A small image deblurring model, trained from scratch.
Data: 72500 training examples, 3.7 epochs.
Rows from block 3 of a small image deblurring model, named by matrix and row number. Rows with one number belong to one channel. Each number is 500 + 50 x the weight over its row's rms, rounded and kept within 0 to 999. All counts start at 0. Numbers have three digits each.
Before each channel's rows are labels from the 100 images, of 14976, where the channel reaches its highest value: "lies over" is the class under the peak. Only what is clearly more common there than usual is listed. The data: drawn branching plants.
# convs0: first 3x3 conv (model.mid.1.convs.0.weight, 384x384x3x3, each kernel summed), inputs 0-191
# convs1: second 3x3 conv (model.mid.1.convs.1.weight, 384x384x3x3, transposed, each kernel summed), outputs 0-191

lies over: wood
convs0.126:509460520488510537528560471502513536443620501489503511557513550500508474535549542418463379471598506562443542491498515445528574453488457460456437477583416488465530496414403538474482503509502498572521372482465501605519478556458447468521535506571461542491485460526524500593481549510472528487468502465526538535445548441481500507498541550483536468426496526504513507473453537437557607543484542516523509448531455499449489496489518485479522472468565444467444591511507482547509510465514503536509568389526478451510459474542455507435499556500569506463438460548472522584530437428547486600
convs1.126:467524510594498486550489576447547491432475532451480410506489480538463543491512554492569507523529456394473500491446587511466525580439535547571575425495486456472504521538496426484528497513399504440557562497470513451500476531448530509552428398470490505607458512472440523439457542505594447496519542618484480586538429579554506502516515494483496525497499597579476516448517567576596477516512540540506490550480501557475590433517488478515477490615552462551544462483480540525552554467474513509417472529528517539552530437509540510560501552445485486411449490474527549429493358461495549407

lies over: sky
convs0.216:479392462465456428515549477522497541448522456517423472531463524475503527547516513616498491458438467455470529545482558434539480470435420508539469505484493487487489486518506545494490524496472488452425483474467397435342479468488471568504533420488430445448573463593506502564484393469491459457403483454531512562373437497513554442478504563511412605505437526428500549424554512557430523446530514447467503445546525518497534498493476519575538387527498459533437468494487455523525474502482510491494462509480576472557545490554439487514413509534468496546478456523404530534495522513507521443
convs1.216:523547445557465580480455499477469437567419464460505416512537423436416502449527579482548539605471487579539426503528463554476424502521494602514545506476453530532577473530473548506492419491522525415551408501463578480523521505488515502470529595505533511478552526401520513380477516511573461487556505510501492555545428483433466498497464521501529376457455540495568499445583555539513508469462445610457575478428454418529494558503450440408503534493534519453518473500522471501494546495606600604489484472464559500560552515504483512612552633499468454571459547524558441389509466568416452486

lies over: foliage
convs0.118:434498487581515391420397405513471437531440397402520448524505454481458489376546467519579519492478466545489493455496474495473511508574594596491387489452472538564525456508454504488549546490493489568450486481506510486373522501619469418530447551522435465543545525443473467466525474555447543500500372509473573470537507530568494407489477431526487385540510475540489517530469445509527439535489519479545564518489487470401487580487384425461597507518601580490545369461496542547459488498530455523519509554497519458493480542536419474535471444422422417493537518484532509523473408568484508537
convs1.118:541556570403370561569535481473559527470489564479534515402377559475460500530436525520491564576499494466471467501593531554545507600435458490531547423430540483425496424415553514542484470450457505473527491540569452412552533457449506511477575422512525521477477460467590507566477522506504582519518555475491474489402534495559528499534471508508537502578431521475526510576493546456448580506548514519459474441392557481510505485511490529511482476499423454503404548473441497549497439529520491520504480471608394653519539444461559543520493465441476545501485481477568562482496507483484507435

lies over: foliage
convs0.138:511550538544589505521578503545564498544495455531505552491549491487602422512512550458491556430511453449448521526481480384484437515456458480425531525551576487499497491567483573525535552460561559519427506411494530526536634444525432578497547546457616556535514499495579404423551508555532462538443488444577447412564455469555478553493448506504586452524426469412503486536432384556442499471502614509548504529527428515497532655519561477384507506422473496528536538533467527426459529420462559538469361575402447480445479534495538479489480551441456377555504558497550443500536516503459537467
convs1.138:562424500484402523427470444449519502576494512548478541498484539480483612485512481574546431539461587421490505485481538542490513462462502528570508471497524449426492493509513411517484440518479418437559408545423517401469521529399518452544508485591495528461507553461461610507471491578479441385526568547499561501490547512432467484485519518428520527503526495599446625517585492521495389519440433500469504417488544536589419470473347500591528483632507514476526469487519410474556457578501455412442436486531580512495469501443491486540479480480465519563507484479516451524561489453496477566

lies over: foliage
convs0.51:534488508483492472531415490519472556504473533450507500467482439455516558525536525450513498593594450461462526519515479580415424563451519500477538546441517615495505469473538468493581534431548519505484414501487521480615533567438479491567461527517512501478525511460554551443531468539530503373482539506561519478597514379490440523614544454525477444578546488565469553542515605484492565511490499525471453416504507549522516490564499513489504463647455436547470406477467436456546587491538496593522464544527568578455523417639480411508505445472566526404582514509560488563508480594529496481
convs1.51:468416505494510548530572476405561499455564546548458626439508539542456472478505484543486450403500523409486520558546469409546602549471529461504446389496465446448455544476498499514501515461439531529431449440520386549444491544552459387460518477479522503495492536490469554404507498481506459638419526518505444534429600447509525468486460495554525468448506540467498564508463485597591427486529586498467517519476402387466477524472564467467583600425469538519537445470580508603415448555487431503531571442500341448539473594500511496465511491485451461588476505456438440501507535440524549552

lies over: foliage
convs0.277:539394497443435385527537476511469354533519473529527484430404536443455509507477448469486509497547504430524520464510531524483365479560520490565508544489569479476467593529568591477481470563435592453501516554521529445519513428472463544507555504436505612476505523502457426446560429429474462461518457435473498530390565574442534558418515536503520535556569554481448465528458580542512510471435473456505470432415487464467495587473535506519583455603563478485435493471474503573523535470535454463568464482427451474531488478581515495580565563570453549523509386578534511505558515541464514584
convs1.277:505558529458492594506468422546471534486562566506588466482513439521539540469480384459551463498430485432455473487514439519442575503571486496485444528507416486541499487433450460524517562506424437531458515510507457479453559527524485549501395532465444364518544434525505515490527546598464438547601561577538538534551499519554396557533477419516580536499428455608623502539517403495451532460526589609395560520473515454530456442549461558373409524563479560502527532460538511348432495476473543519404472413602504508482476403512541511440483438501561458493436561420431434496434510605540471474

lies over: sky
convs0.245:456563570526461519502512534462530471559375540534522449511528444485431558582477451581458493592445544421464523553543513466468522526490463471502462531498529589483546514444570474487512462493516456508523478535498508460609571460566476505464556542576482516496506518564509442432445549476549455504442501554512510526530526544524518540485450483534557395606514474473510512561598477442424531526516482487458535475411466427483563385479513534407583474390492522481394485482586527414459440447457471526417436508478507482527568561430537417464457453487654455459520456558559520630499442542603539447
convs1.245:517462488433510438460496516589515449451543473504388500562525502476569417447542508435499580471511520456492485500470494604566513500570476470582534420477466547477411452532465594533474491579557505531527453579501478479520461530505454384447425523514506412417446530549574475543521371498483475522460533448373471456514474441559475417498538624425503543478536492534497548480527514521506512418512471457524424538633537498543436595427509477557476544512492445484613467559485536544502533471565574493494531469538422456498498462470416564500517472424397540486528517503512535369543575438408430492

lies over: foliage
convs0.374:505572422556527570467456534488436645486446499486587430509504549554525486514512539470471516457494450498463470512521584472528420469460497495475423413489501469508459394455544452512538590561504562504486479490573448532505540464548498453406476529470632512548484562607512428510422471422556586539496445515482459532533520469461542460574488566534426512512541463310559469545495439472525505542588539619484440538540424470336514511571407480483600483574545531519498497555475597545464498502488528342509539554461586490509489474436491533448540510462459601470463450507522538455581518407459517530
convs1.374:494475577531469533526489473449468501561482519553416449454591520469472494500566452541471466454541475433499361559526517592502494391515523479498486599507449545521503511451491429558514537462557524479539491564473466501467511500521487430603509533469478527494510461555544529523579390517453472515503502493498578480497560433636416420501489490477473428428617435504586499554469430558515500514537432528506537535481552419439500505452500409548463523505580531435424519508374483434468579485581512401511491481578478542478500451485468502495527527506472500520571374552484525537492557433508473471

lies over: foliage
convs0.367:443492452553531527533489456447505607461497483454515433383407474485461457492520546502547535464481378502552490516472492506501470375484492414527473540497616513574436604528599491450490464507485533505566505532500510452418453413579553444451575554459485480514493522429454440526513480511441479518488507453484520514547413584492465528510573480540532562467487524416449472580486528517500469552510560425564534521485574498534478464488400522349450445502486539607526361527419506472592492524492530434461532412529504599496573521589511456538458490487516449546532474489399535464507570527555494415
convs1.367:470436518555448471518606527429564433554478571551477530472496527528523473462512451524439476504477571509428459480588495406451463551505501429495489509520464534408498470527444444510542564536581504456422553435487453546467484558457444537436484476502564508467497455490553538455465497519559443434476514446513492523592568521463533545480398529415433569517511432557507523440488518405434585494437539507537510510507502565475465492464575508606523594485545574466522581448589407535446380507445508551548456522531500529446504530521495513478505584475465529475503532539488431524563475443470463520

lies over: wood
convs0.168:524515458471557542447510413442469557472695490455517502545449511459522524507520531505469380460550482505448494567525460466551536551573494492540479538578526411495474540516498590511481496501521498467529382499418613646533530485510450539578569542454550509511483455413441518477537481442543501449551492476571557501469478439503527496512574511460584448421504490478518525481468468546523585522452536524511427445569520559463449482535588420587489512467644518532460481446519447547526443501464491557480467429495421535465507517469511534489446549439581446531369476512440474515485529449513539560
convs1.168:528510574587550438562444528463544472518533436504583507605563521554498556482544479500521523576569457480587484406537525601536585513404499508466558351507579577532529585434438466349500525560460523569553520522415465406374524593440548398494478406497431526493413473533543520485520587500507439521494417546499470563525513594594565446553505470485455479501479518562554500533587533467462509447435515460559531529503527479492585472423422489463516488541518507513518479468468544588430507511541502467493540517558531426517488522465589448560542513497480468446519475491523519507531397488517539495

lies over: foliage
convs0.63:460506622578582519554464519564498537576554502550501614478483586501600490514539480506389490527489550531516547592448573592474487452478543522389400537460466468526431512517519444492500496410471524435495453555512535488508567538512506524465522546505479506567571536546485506406490540503494570556467442542475507567523512483522496473511515414480505428482505545466476443493514436537519525472518451504512536603532449618522479557425489524447483562443424492510484437479505407524463510429474524477483479555476628480506566632619548471510545444555596472551487362544599567482385548556518508536
convs1.63:484487458565454486410616409444457530509431502436438524496486541503469473550526427458500423476488541435557557467445464370584573486475485459522600545554627531513526416427505473515591536450474463506538524550554498584491535473472524464555432476521559532535377465504520442493535525544473503493477544523505475431546485489521424529534534593550595586546446557575395504520474536478437519490526431571605480411546585517510469455526441502499543421497467572508578579500488524437567532547564491480483428439445480564427494466469489525544482499510422544443425741478545527432570490490432506411

lies over: foliage
convs0.275:517408521454506437606371509524467542446519465488460439459435439575489504477525486537558504526486459513473514472510530566574358554580531457558476527521539528459502567569498443523509404507508416537525473524535494478460507470537462465473447585452567642422517484439505519518440518530448464469465386491419518453537479524470466511491495471486501531503440470545474522453435429524513485589499459404543575402444531447449460528602446439470443488529464581468526445430505571501468499573470449572474465561533550517528521544535541533510437535470595562488564585532576512473603426484463414549
convs1.275:485465525588486503423513499434480533515414497444523523517547544462411541417546520505425559502562522589410556457402491430450691489494517455563489460415484501485518459489453559478494571476465586526524439519490571521350449411587472509496551510519557444549526418524596519482408441537490496539515574568470483438490580435466560512490522476537531477548552578412513484515506494466442483522507520528549426626494500523479536506479517523542502475425495458523522555467572459528498536406444421509534583527499400488400500502486448565480524530559442468452518453499492551506455564573493558414

lies over: sky
convs0.7:494520396441549507454440526447536391494464545454520458437469556481487417476571444493447415585515443554532507451587488507510501556474612516559486478511508608607493525491522524442632485437502545477399524620413430463569494405529505414518527494487544447436496478451500528472488470577455521560494468495532504495535503473448498495510500437506530476496534420510460510510583466462469525570576559461528589476477515486464444541436520536505608419543506460499590516464458561441639549510531492499476486534533491492520631488513480550485586449455453426520482472426496399586449514608444538512
convs1.7:482434476420487536557440480494484582510507507517460572549509561509490534472480520553503435566430585538447470614476561488475458551538373454495559453472422526495519525477516595529506500511559478434488392448594444547482477518482532538475423571595445515502520451515544469596464520427537639507524475473505497515494503452565439507400465591468508510515495549592512592511508530493434468490470469555523475480515555518483512463544488555528494511454531550494511592602462501611348580565493478427477533574577608595466505522483541476515550473470477509465478491507593631578534445401472490451

lies over: sky
convs0.319:472519523510554464425490498547454461445437496503466487448550484621528525529511569485581527511503561531490545503371504468498510431483494491613534485464544534475577421535437428448484506507454600536497489495508495473583552541501476443536473539499521532542481505500543460488398474622463401574462460501489446480547474520440439565432423452555602467500512473618444592562482539516516533426508534449497499496538443559495441474454442634422524445528482539380512448493472478508543433495490515514510525519553477531495563535472528535527504545494508514522532450470406504642538483499496528466
convs1.319:460562496485572470551563448481450456511554519400501555475506502402500508468497486575569452483449503419524523522519455486488547409558549443527479521574457541457444528500510443602566444572519503462466524534459456414418455429526483502535470423515485456442571534501580510418601514395526395508558579516452629602497512578434467515533465533471588587429550432414513422439528462542504553641512396530562486434383592460460591556453545514549524562456581567520435461397547544418517585498501475482591489369470509539522488490473428510481478533470540546518457544440575452412426477522465496509